Rows from block 3 of a small spectrogram enhancement model, named by matrix and row number. Each number is 200 + 30 x the weight over its row's rms, rounded and kept within 0 to 999. All counts start at 0.
After each channel's rows are labels from the 100 clips, of 14976, where the channel reaches its highest value: "top examples" is what is common among them. Only what is clearly more common there than usual is listed. The data: telephone keypad tones over noise or synthetic speech. In brackets: how many of the 100, against the usual share in percent.
# conv: 3x3 conv (model.mid.1.conv.weight, 256x256x3x3, each kernel summed), inputs 86-171

conv.53,189,237,230,237,179,146,196,179,180,201,156,182,167,193,216,202,200,201,238,152,161,197,147,235,180,186,250,192,177,180,229,236,226,240,193,223,171,157,177,194,168,188,193,182,174,162,207,200,165,195,178,247,206,202,154,235,214,172,227,187,213,224,208,187,226,223,234,188,140,194,156,203,215,193,237,191,169,206,221,181,233,184,215,208,196,234
top examples: mains hum (39 vs 17.5); number of keys: 5 (28 vs 11.3)

conv.77,259,194,209,217,198,207,201,163,188,180,164,246,230,197,204,183,224,237,191,240,225,179,211,190,181,176,240,200,217,212,166,175,186,223,181,227,229,206,201,182,205,212,210,186,190,205,199,224,158,227,223,228,179,199,202,226,180,234,190,218,218,188,181,231,264,240,163,197,177,233,218,230,182,196,224,214,217,150,192,213,204,276,176,169,191,199
top examples: speech (74 vs 35.5)

conv.18,233,232,224,188,162,208,166,203,250,243,213,218,173,203,214,218,229,203,229,189,256,186,215,195,217,216,221,223,247,189,240,180,196,172,217,244,160,170,200,216,196,276,208,218,208,210,189,191,245,176,204,189,200,198,164,195,165,217,201,188,143,179,189,180,181,200,203,180,178,178,192,157,172,199,215,206,220,192,127,197,195,178,203,240,226,206
top examples: mains hum (97 vs 17.5)

conv.205,263,181,142,172,205,180,178,208,229,177,141,183,227,202,201,247,154,245,232,196,188,237,157,218,197,188,192,202,171,181,218,140,179,194,184,150,262,172,215,176,201,184,212,204,175,198,197,177,191,174,161,204,184,188,239,206,171,177,163,250,211,276,217,222,194,177,161,268,232,202,172,195,217,172,206,143,144,195,184,186,208,193,172,209,182,202
top examples: mains hum (43 vs 17.5)

conv.143,167,200,204,171,234,203,137,221,190,190,201,206,187,243,162,200,213,177,198,262,176,163,235,213,169,231,199,227,261,171,207,159,183,190,204,185,210,196,217,198,150,234,196,188,184,269,182,196,199,216,180,208,204,131,135,225,209,204,215,215,229,255,225,203,198,254,230,208,235,206,191,203,142,223,191,165,163,223,224,211,172,191,190,216,189,178
top examples: mains hum (91 vs 17.5)

conv.214,175,212,206,218,192,167,205,224,152,193,186,204,150,204,192,162,181,140,196,153,197,206,192,192,197,213,223,231,221,199,231,244,216,260,232,215,219,225,242,218,195,209,222,236,196,185,194,258,212,203,150,215,198,162,236,189,101,161,214,166,205,218,134,212,226,234,191,187,200,126,192,191,195,167,162,216,103,219,241,221,204,192,253,189,219,190
top examples: speech (90 vs 35.5)

conv.235,208,193,165,181,182,208,173,180,218,214,167,253,207,224,145,177,203,196,231,211,206,218,204,177,206,211,199,234,271,185,207,187,223,206,250,237,214,222,216,231,219,201,212,151,164,247,213,152,223,165,214,178,200,187,215,222,170,199,168,169,164,133,189,176,191,213,134,204,183,205,183,174,174,192,168,257,219,210,199,186,177,188,172,245,214,182
top examples: speech (77 vs 35.5)

conv.185,198,130,165,187,213,188,226,214,197,185,242,210,181,200,163,190,185,163,212,240,190,226,194,160,210,216,229,208,222,157,193,201,216,221,177,209,180,237,202,212,178,228,213,244,196,232,217,185,242,187,211,207,198,195,105,181,181,198,237,157,190,220,210,200,216,219,183,236,170,196,179,170,155,226,215,177,151,206,193,130,184,174,155,225,181,201
top examples: mains hum (82 vs 17.5)

conv.73,232,186,212,209,211,212,246,199,195,193,176,176,177,219,205,179,182,147,167,100,189,181,168,176,193,171,204,222,195,223,236,208,222,302,219,241,232,195,213,209,198,212,189,261,211,213,174,192,172,209,180,216,187,170,240,184,193,225,192,175,198,200,215,183,194,167,212,149,121,237,194,217,188,163,184,205,224,226,231,166,202,223,245,189,222,217
top examples: speech (93 vs 35.5)

conv.107,193,227,208,243,207,211,196,232,270,179,193,248,197,206,211,240,216,191,238,252,225,176,199,198,245,208,211,197,200,187,151,225,230,144,178,223,171,216,207,215,219,191,171,149,183,220,173,209,216,188,217,177,196,215,213,157,200,184,184,211,212,191,199,169,200,203,211,296,163,187,206,223,246,169,190,229,178,185,205,213,196,169,176,203,179,179
top examples: speech (78 vs 35.5)

conv.220,162,131,163,243,158,165,188,160,155,172,149,181,210,152,157,127,197,201,115,201,168,124,145,130,173,155,184,180,230,251,199,179,186,230,159,175,155,231,215,177,223,206,189,195,164,174,178,156,194,185,220,151,171,119,217,122,194,228,200,212,193,174,175,202,178,240,189,206,222,263,190,179,184,184,204,177,156,191,177,165,174,194,284,185,144,202
top examples: number of keys: 2 (48 vs 10.5); number of keys: 1 (28 vs 11.1)

conv.60,209,225,227,198,204,221,213,194,178,231,190,208,223,241,211,173,220,196,138,141,217,190,159,207,195,240,175,222,228,106,205,145,235,193,204,176,250,194,199,151,139,178,219,219,166,287,187,201,163,248,205,234,227,252,152,234,138,223,201,182,229,187,177,221,228,223,186,209,142,161,159,226,171,185,219,182,194,205,272,205,217,152,195,196,152,215
top examples: reverberation (74 vs 25.4); number of keys: 1 (44 vs 11.1); number of keys: 2 (37 vs 10.5)

conv.61,208,201,216,174,207,165,146,216,153,216,246,207,221,221,263,246,241,221,232,187,234,277,163,219,232,250,192,191,177,193,232,185,215,203,197,199,263,198,218,220,187,210,249,243,225,286,168,210,141,211,156,198,190,211,133,167,151,189,216,168,228,149,217,171,237,190,250,159,115,227,241,226,163,184,202,189,219,241,213,215,197,204,208,209,145,174
top examples: number of keys: 2 (42 vs 10.5); number of keys: 1 (39 vs 11.1)

conv.87,186,209,206,152,221,179,178,225,265,180,152,152,201,220,241,266,206,200,182,184,194,193,183,215,187,180,228,168,142,193,164,162,175,153,236,182,271,230,207,187,190,239,171,195,256,163,170,222,223,225,164,211,201,213,220,144,207,210,229,227,116,204,248,249,197,230,235,180,184,202,199,216,253,269,194,204,148,192,231,196,189,216,232,165,208,241
top examples: speech (94 vs 35.5)

conv.10,186,211,226,234,194,190,218,236,149,246,227,224,177,246,195,212,216,234,211,182,188,187,194,148,180,193,178,201,171,216,214,153,202,214,189,175,155,206,240,220,209,207,220,190,184,178,169,204,144,188,201,211,194,201,127,199,158,172,212,190,158,219,167,223,151,198,185,203,226,166,208,159,116,208,215,230,160,236,212,207,230,164,150,188,179,210
top examples: speech (90 vs 35.5); pink noise (46 vs 17.5)

conv.211,176,188,188,249,210,217,233,229,158,221,171,233,257,236,224,206,179,178,191,147,209,220,222,240,224,201,203,170,238,173,240,202,226,225,216,183,245,197,198,209,190,179,223,191,227,146,213,208,260,203,219,209,248,191,224,219,199,246,131,197,196,266,227,216,218,184,212,188,253,208,200,223,231,169,174,257,201,201,190,201,179,228,190,187,209,198
top examples: mains hum (54 vs 17.5); number of keys: 1 (45 vs 11.1); number of keys: 2 (44 vs 10.5)

conv.167,205,267,189,217,190,234,255,202,174,219,183,228,208,211,149,193,203,174,165,175,192,183,222,226,131,160,204,198,208,198,184,223,233,205,230,192,184,224,225,254,224,243,216,220,221,184,180,225,156,199,227,187,225,170,271,176,214,182,125,195,168,150,186,188,172,182,184,133,174,167,211,177,162,145,229,184,248,201,200,199,224,232,210,201,264,234
top examples: speech (97 vs 35.5)

conv.85,233,204,180,176,200,255,225,189,219,194,173,190,221,189,198,199,181,196,195,224,181,226,185,231,198,201,199,179,212,169,176,186,180,96,191,138,206,193,202,206,172,196,199,219,235,125,165,207,215,291,199,176,212,210,194,187,220,226,263,199,166,234,186,245,215,230,195,189,210,263,184,223,273,177,188,204,158,178,203,236,165,207,166,159,226,226
top examples: speech (85 vs 35.5)

conv.216,201,193,150,223,231,236,223,204,173,207,241,238,234,239,166,221,217,210,255,212,234,219,250,356,307,253,191,183,204,121,274,191,175,253,177,206,224,200,211,204,161,241,228,177,200,206,214,191,166,223,227,173,241,215,189,182,136,189,190,218,253,217,201,174,202,206,176,239,214,213,186,217,203,217,183,253,223,220,209,207,214,192,165,203,167,220
top examples: mains hum (66 vs 17.5); number of keys: 2 (52 vs 10.5); number of keys: 1 (38 vs 11.1)

conv.213,225,216,230,114,206,252,151,233,191,239,199,142,245,205,186,200,177,180,240,184,161,182,223,230,211,208,210,254,242,184,215,256,267,246,207,222,202,162,197,201,160,184,200,213,209,191,247,208,243,237,215,214,196,194,210,231,225,187,169,196,203,133,196,233,194,182,233,198,263,164,226,216,206,157,199,130,166,208,176,124,173,172,202,206,189,165
top examples: mains hum (46 vs 17.5); number of keys: 2 (28 vs 10.5); number of keys: 1 (28 vs 11.1)

conv.141,215,215,232,156,201,149,130,232,231,225,174,183,257,182,169,217,272,183,183,231,244,166,180,187,239,216,254,179,224,227,206,218,231,216,205,209,209,213,261,215,232,261,215,167,234,158,222,204,122,193,197,190,206,188,178,162,219,171,223,209,152,196,174,198,214,190,183,205,114,154,172,216,241,187,178,141,192,188,175,214,212,191,223,227,156,178
top examples: mains hum (68 vs 17.5)

conv.247,189,207,146,209,208,184,183,233,183,212,192,209,193,197,158,188,198,145,209,260,200,144,138,184,200,214,180,167,186,199,230,194,167,216,193,201,213,172,212,183,181,209,212,199,179,206,195,174,170,167,190,178,209,170,281,212,210,164,227,235,222,228,217,171,208,217,202,185,231,211,199,166,196,250,210,185,224,215,208,182,221,191,183,200,175,204
top examples: speech (95 vs 35.5)

conv.62,175,165,200,216,203,223,207,219,145,150,210,205,191,246,184,195,214,185,230,285,229,203,191,200,168,246,223,239,143,166,187,208,232,251,227,190,202,222,210,205,210,197,190,193,219,201,161,195,218,204,127,215,189,191,148,216,187,190,207,168,218,238,215,171,190,205,206,189,201,226,167,206,202,185,182,268,166,169,170,186,168,176,219,182,206,188
top examples: mains hum (46 vs 17.5); clipping (43 vs 7.8)

conv.246,251,219,184,229,204,188,156,207,219,206,161,250,276,198,173,148,239,156,187,219,220,183,295,131,219,230,206,220,241,209,180,192,224,151,192,236,190,219,203,212,194,236,166,201,210,227,186,199,201,223,174,180,204,181,214,249,160,212,207,193,246,211,158,188,214,197,214,200,229,179,240,177,193,146,187,113,264,216,204,154,222,188,198,204,157,204
top examples: speech (71 vs 35.5); pink noise (39 vs 17.5)

conv.119,178,206,190,195,180,186,194,206,201,209,189,165,150,203,176,181,200,204,191,267,204,194,167,191,206,158,204,171,187,210,169,157,200,186,190,189,213,195,164,181,182,169,176,159,169,177,178,173,224,114,173,157,159,152,228,171,182,151,202,227,228,176,186,206,162,196,179,173,190,141,219,198,215,193,196,149,192,204,183,163,172,165,151,182,134,200
top examples: speech (89 vs 35.5)

conv.16,190,195,197,199,192,238,276,186,134,206,173,226,185,209,194,218,165,185,183,194,213,160,210,206,191,190,190,175,177,179,222,237,179,239,237,201,195,158,222,165,174,207,200,176,209,258,241,165,170,153,220,206,210,243,213,177,254,181,185,239,218,163,171,224,250,244,244,198,191,190,188,185,186,177,185,149,266,226,201,183,244,215,207,240,227,157
top examples: mains hum (92 vs 17.5); thin (high-pass) (62 vs 12.5)

conv.232,222,196,197,171,154,188,142,178,138,180,179,177,189,203,232,274,201,173,216,229,237,198,198,204,171,155,201,207,190,195,206,165,145,227,187,193,178,208,203,220,204,187,181,203,161,175,193,203,258,233,224,207,219,215,140,237,167,216,189,185,199,171,186,192,194,246,184,193,213,193,229,149,168,264,193,194,169,191,196,186,162,227,178,187,216,201
top examples: mains hum (71 vs 17.5); speech (61 vs 35.5)

conv.12,206,201,188,214,215,236,170,230,228,223,161,197,233,198,228,213,161,200,158,125,170,199,182,219,249,173,152,210,212,216,226,214,211,243,191,200,243,94,243,173,199,212,204,250,193,211,149,193,198,235,191,183,212,184,189,239,154,185,188,216,169,196,220,183,180,158,238,199,110,219,193,182,145,204,210,141,159,227,218,178,214,241,189,191,154,195
top examples: speech (100 vs 35.5)

conv.138,180,248,178,243,184,214,165,195,270,177,158,154,202,152,165,250,205,217,203,112,230,220,136,193,169,168,169,197,208,240,161,164,188,206,210,213,195,184,203,169,204,198,179,186,171,215,173,180,120,204,176,207,219,177,220,176,202,140,235,223,153,195,200,209,229,191,209,169,206,195,283,225,176,197,192,218,207,206,200,225,201,139,244,233,182,196
top examples: mains hum (54 vs 17.5); thin (high-pass) (45 vs 12.5)

conv.82,198,234,209,233,210,174,171,181,238,175,170,192,216,172,184,223,197,211,215,188,181,193,207,197,225,158,236,187,199,192,196,171,176,219,213,203,198,218,194,204,186,220,241,254,222,218,207,202,265,253,229,205,232,193,170,221,265,185,256,223,190,273,203,209,196,202,188,162,233,242,251,161,240,188,197,155,170,198,204,204,187,204,196,216,221,242
top examples: speech (91 vs 35.5)